Weights of a small image captioner.
Model: 7.09M parameters, 64-pixel images, encoder arch coatnet, encoder norm rmsnorm, encoder activation silu, encoder patch size [4, 4], encoder depths [2, 5, 2], encoder widths [64, 128, 256], decoder width 256, decoder layers 8, decoder norm layernorm, decoder activation gelu.
Rows from block 5 of the image encoder, named by matrix and row number. Each number is 128 + 32 x the weight over the matrix's rms, rounded and kept within 0 to 255. All counts start at 0. Numbers have three digits each.
# convs2: project pointwise conv (encoder.blocks.5.convs.2.weight, 128x512x1x1), inputs 296-332
convs2.0:170073076056096173157191131119186134173091151140145146140110111091156197088152121093137160146088091126125110124
convs2.1:155164187151145073126072122116144084137168081138107110085125132173110136110155101139155120114148081187125078158
convs2.2:114107089099130114119095144174164144155072073147153112172078108180116140144139132098148164091140203134152142148
convs2.3:110137141129098123116113138118129081086094124117083117164120151119132122144079145088194142121079159142079155022
convs2.4:091092136130151077120183126146161100104159133119122108174070099122094093095102123124127187118111126102135108118
convs2.5:121164138168125133146074167081119129163055151121080164119115160115133150137108109163135184161154088111109084115
convs2.6:125145119112052102157131133148094114093184107145160135113164066120101104115133125082143092130145109160115144160
convs2.7:136157124168138168097180128121157128108141161044142127040111172154118073157135167122114166109113096171175086106
convs2.8:129151098163142083115135126054111156185129161118138110145090093117186140138172105131096170135094089124148179096
convs2.9:157100081119112095169112104146081081101169139124050089151173147138148155089173148098126181096135179137143156121
convs2.10:087147134180069092150111118154087142140124113097122080174123169085161112140116145146101154154134167136142148125
convs2.11:152164089119092162083151130095128110112141179151134146147100183126194145163185137128153167160111141099159123173
convs2.12:082134131166139142065120155138083103162154138175145120116118184104119181156130073129171109126149140148118147164
convs2.13:152067096111131150080153148116068198120111098110167171090158119103138122071140137127147094169130143120152161203
convs2.14:086145138155113120105114180145140180119079094084101225083202096148143074093145080203182189153197149099113156120
convs2.15:128113095140121166186102160118156102102100134166126093152101121120125120121159116161111099149139150171120080153
convs2.16:178120112106096142057105102174096125114088071123172137083133136083118172149123166131152135093131163093161135102
convs2.17:153113127132103117123165157142097058126130152121121103182104152125177200139143182169088155136098143175149134104
convs2.18:126122103128143148169175092127074160138103138202145096152147163130143132152120151105100175000198130088147091112
convs2.19:101167125191055093175174077151117139127092122162180111113149078138069129103112127132079195099153114128121114105
convs2.20:130122147160161138162143131110130119135166176155194134140140157165129131136171138133127157118136119101101084167
convs2.21:190118102095161097089121130147143137121097132155113123095123138093106168116195132159143096066159118146163156139
convs2.22:130147157116149169138144141103125120147088116077104131135112134105099109185069122119193089107122153187173145147
convs2.23:143085134136113162096035156147143150157091146109152140117145140104118132128144130145091143093167077159120145138
convs2.24:186159139148095146104114146121134097071123109137083108139174189114135126144161097152073151100074121083114147124
convs2.25:147181097144137160095131137122134070088155143091064147097137096171168087102201102120134132114115126113131140129
convs2.26:116151152157130081131120117087095038144077185198082125151088150132123122114125155103085128143075148100126164101
convs2.27:178101103168144125124178099188082136131109132091170125136134182133128141124091143086168116063097178099130121136
convs2.28:134169142113124161150133149117120158154170107125111073131121114168111129165159095107118126162104140124157089157
convs2.29:153118208141110131064090114136152149087182075119122120164172115111126077167127152140112110155130164136116104109
convs2.30:174134187112128083112141161107142131052125097100183145160123174095119062146179110207064129183094111124157132115
convs2.31:180102156113152116161123177105136130134166157154092104115144106149171118144119107148089032094171089172117133137
convs2.32:094102132146137121132127151154146122133119096105106114171115144060136109089158134157104086102109125056134115137
convs2.33:140120115160108132132105188136084085100093103158115168125142146201153141120125173160091173083135172090137098108
convs2.34:160144116091120099165064139122161131195138118118118135053130134111165081130158153176134112184138109182100086109
convs2.35:168183096140162115098081170137141161122122162147164122099047158146161101133128116167086169084167102162079099099
convs2.36:167188189098133148061166129152088100104122129144121137114145162181114137108122093147170129132136149129108095176
convs2.37:104118208112115142140107109098113140096111155084125195067131201107115109094139156044145161081097122132159103158
convs2.38:082140106148112150082113135104077179177154118152117155111147154120143143150114143088115100102153108168163149144
convs2.39:093116206150152123082198096114100141134158148149064128099120048172139088095054150121144183092206123109135159153
convs2.40:105181115162138149157134125151150144091131145130127088124131113081140073123109118170122127126161114130151174107
convs2.41:130163118085136098192121093144137167125137143149152169109094128133116151097172127128129114169142188169094110140
convs2.42:162128169164178117156098165133145153087091159161140156135091103152110140162117134103146100111208127091152117140
convs2.43:133078104033187128154094154177065135151108146154085127147090128053115103170135093127112055131165192099164105148
convs2.44:081090099138080084191170093150153171119178120104137167156103087114106049113150162106076101158141156178156129117
convs2.45:093134162165083109150133111118114175088133087131136168107121137073103124096103151163136168091069104161091074144
convs2.46:152118148119168183192171074138129116123139108069175191155167095116114177154121127147126121192105090122154141152
convs2.47:136150216123090128134122148139035191164171168054119183088108161109092133121172157129120170127120163204160137133
convs2.48:049122121074128173114115132160113114192152088135144132106106126112176101119163129102131067117144130162133157165
convs2.49:084104186125072141085138131096179123144127129151213103135125183093097154172104118102157077151076114095105062151
convs2.50:191180108126071093111118100064118111093151109143136166141138082196079124086095086181161132159072066116149149129
convs2.51:165118150130103120161124108183172138127136100114151105152132084108174100168140174074144176098158123164165094098
convs2.52:138140065092149134135104163133131128177151116107216131181142157145093129156117149109148132207150084080128142113
convs2.53:126106158164119124138091148180153158145136128146108118160173159087107154138117146124137145137120181152116145140
convs2.54:129116134142169155144191097094147117136161100098097133131161101094158115124121127150070199109062087119056115112
convs2.55:111105190152101033116153116110115119122169125095113120138129156165149129145139068119116142134152175085146136102
convs2.56:103124048085131135168167105117107178110145212123135124067139113132123208159175142130104170089110127119176150106
convs2.57:070121193128155150091048071122133090174119074156151099160079133117138120120115155104113156103122108145153119133
convs2.58:128080201151209099085142124168167096165115132073159134114138135116144058182075149056143115214118132155136119160
convs2.59:125175209171090085093135191128081195161153131129151099144094170151184104154157124139095195131196091156118136200
convs2.60:158149142087094154116140122119131183201150160143129123081051125131121102129130107176138074135145104119139131135
convs2.61:184166100176121124188146149128151110078101105111135064178156119094125050135118164073121135167148093087129092092
convs2.62:072113128089092111073116165044121174127182111134115148093105162093149130100117143096088111156111114128126130167
convs2.63:141145118154123109065087176116089109177205176153192101128174141091148065177086103111151107106126145128139142162
convs2.64:147240086161119182147117141135142144082144085131087137170118153144125125156179172153098170077163197130140125163
convs2.65:121106130154053079110156148115150164212105170206074142080086122097086129069108129175190102076135127113146055136
convs2.66:162100122173103140117162105148074126098129143116133142081104112154078158130113124113095151087106124118166136127
convs2.67:095077150108091134036158056125051133180121142105175163086086108123147131144159102165114133177121209122149119192
convs2.68:128120123099099102164109119122114163060104087153097093143151116145102146138090071145096128113107160109075164086
convs2.69:160096070158082110177071119140145075128100131166154130142176112136081089104104107071075084171192134095102162055
convs2.70:098117194203166118145105125133173128128131158168176157078191086120173080092167138126136135124164179159124123124
convs2.71:138100150147117148139151138114080081088098183119067134135105134113151167117117091098124150166096138132185093119
convs2.72:085173122104116091135126086086118109086143128181127092102119077172146104182111122116114137072142158155160092142
convs2.73:076145144156121189102084166152062087106069107049151115111159169164137125129081109139110173163126132155138096134
convs2.74:111155093124140125173126172065128138106168155139177098119129075118173095108122148086128168123133146169132152157
convs2.75:103170140142157096125142128104172092104148081110195168085151109075164101144082120075123092152056168099113084094
convs2.76:077136135177192153151151155124103143120096082098120136126101184127155134097171118130127176119177117087093115125
convs2.77:163141131109128150133110147113123191139154171194130179095155134120158110093096162098168095075064082111168092121
convs2.78:139119128149169151127111097148143118109092120083130182132145118140162125135158094080146152160177145109183158144
convs2.79:098125104095136084169139041114179142143146138155099155057122146135105144110082166140090135134093103150127074093
convs2.80:115153138133093122172183154084148101128094102060085163095124162102131140127149105107137146204124157109111093092
convs2.81:089171135099161124130113120159087125172143136151124159114128048136154176121173138147104145089162124186086068106
convs2.82:132125153101186150132100101141134172137110150149104145104139130120141072123099119139099168102156131153118100122
convs2.83:113085089117125139130097134164109107122135123130177099078098144189129117088123154141165169130061100091161100089
convs2.84:133130095121136161166188137150186132112082111133087118115103127096133161072130181164108156065170150060141160119
convs2.85:163131108149128140063116103133123145098178132075131110054142158129163128066147137149154129157123132140128132078
convs2.86:151146216071095089123092114100104133143118081098082115138106138191211136161102137188118116108133165157148081129
convs2.87:111122145160178109092181148125108140180138189118072140098076204149124179171134143141144082095113131125138094184
convs2.88:126106117097146164150097121130168156104091098168133116164102181134098027153086111095158148160166077195127167127
convs2.89:137152145140204121139109082120130084172108118074096081163059118123165071119177093100112207159150102113135122127
convs2.90:122180131180181147111116118125176141145125127098095134073143121122118114127152119144144112086104147202111135076
convs2.91:080109153134150177168118140035084157181127091156093137147130123155111041168193086116164151114156103145120177141
convs2.92:106147117085141143155105174137132123107141134078131161139109159104132146164167136153127106100134129183197158121
convs2.93:117154145167140130188168197080146181137114134164142162168115159149173065113102179172152155128164128164089126099
convs2.94:160107056136138122100129128131123141160147133170180112077103120127096157143097100106119118091115159125130160182
convs2.95:186151083144164115142132151101097101169154142108074122113147169090122166151156143129095141080124124128148144090
convs2.96:076125130111132153137189148133117083121134131133145076081118102123142116190154138137176112126147168163138129072
convs2.97:199168181085118103106089133104131128130124101143125166147174124169149135117075150118057119088100125100115117131
convs2.98:155098087108129145162102116171183139145101129135076089144084075101095160143156161121118110176194109107113113096
convs2.99:085138187147176155156103177108139128163136130088092104129106135104183170145089124177133148166060143158125117184
convs2.100:176139134156120059106125164129156084140157095096159157162131079149110146167137148092083093156115124118140143137
convs2.101:148152102222132088111155139115118130096105148082073076128101089179175194164086185060116157118132115108154091137
convs2.102:175127193146156104132158145127144112139131150101150161099066128057120060097134179109174145034169143123133111125
convs2.103:142161110127139077189143111118088163095133150186143157158115145150108202108076163131122142180124104076082146146
convs2.104:049078123123110096107107170077140146074132184164162149106162115112091137112151105093149080098139101174097121174
convs2.105:118153166157126144181129144150167172156104119165127149123123175121132156117146197140071126073151129059104190143
convs2.106:119080160132135100212173137105154134112147110101107139071098127149095146165101103188128070104121170081131095104
convs2.107:095182098125143116148159136144132135113104099067119121176096133098067070100152127087122109151156154138129171189
convs2.108:068137118091145084117124198119118165097181157150138154117104131068122139098077099149159162200178127138103105136
convs2.109:133109096087108074123096095155084182161156153094095110095138153113056176112113151134130092113110119151128144123
convs2.110:124197111070166128106086126144099107152086107063128146137140167100114145128126094084071150100128107139104138153
convs2.111:129050100116084121199118072143169123136139153116130144146134150109126169132128157136116069129164090065133156101
convs2.112:156124130167180134122167106102176190128151154088187135095149144148103149154190125181116162122086105128125106117
convs2.113:121172099140110083069143091123119133115180151177162124080121145098144184122085134086081122128118120100120195167
convs2.114:134130126126133099150068088084144144109158095152158101176111155142077134119135128096169158076170072062057143163
convs2.115:099144158130220115095119117102105083096092134073060152058125163171155124154145113157126173096127146111132208128
convs2.116:199141105093127107101150098121183143132167168164088135144114141131156101151111095139122084088101120119058127121
convs2.117:127136146150151122092153105146126149140119111076096114152057095141102153144130163098156137141171120147094148144
convs2.118:154147115184160167082076111083118068144141150094097120084137186121187062122123131100116123169076082109135150129
convs2.119:092136168148152123099140171105119159118121140171135145144185085037195108110129132112169134127114101151093155132
convs2.120:128152188090173189112172111099130142130058155135194173133129129109122110125170089172155227218155148122129177125
convs2.121:111094141136125135127140099113154101189169150128119081154127156089147144154100153140081121150077095056157115132
convs2.122:188157088070159056121151168124128125118155153131132169108107130124115136131097164104176119101128130183151093120
convs2.123:136156123166080173075131123174148166137102122111195170170131122117118123083148125126180086183115121086107147105
convs2.124:174115137124127108091044183185180056109059127146117140121127102122077143121175182133167093116110136131143101131
convs2.125:129155073110098155124143214113199131149155120089168144090126141130147175128107129092135137057167127141085105165
convs2.126:179105104112146134143121110154116139090121121124134108186178093150096127101113159137143136121121169132141138109
convs2.127:115101145117150142131078141093085132123131157182152085116103111155087054084121137135207122147109126137162109075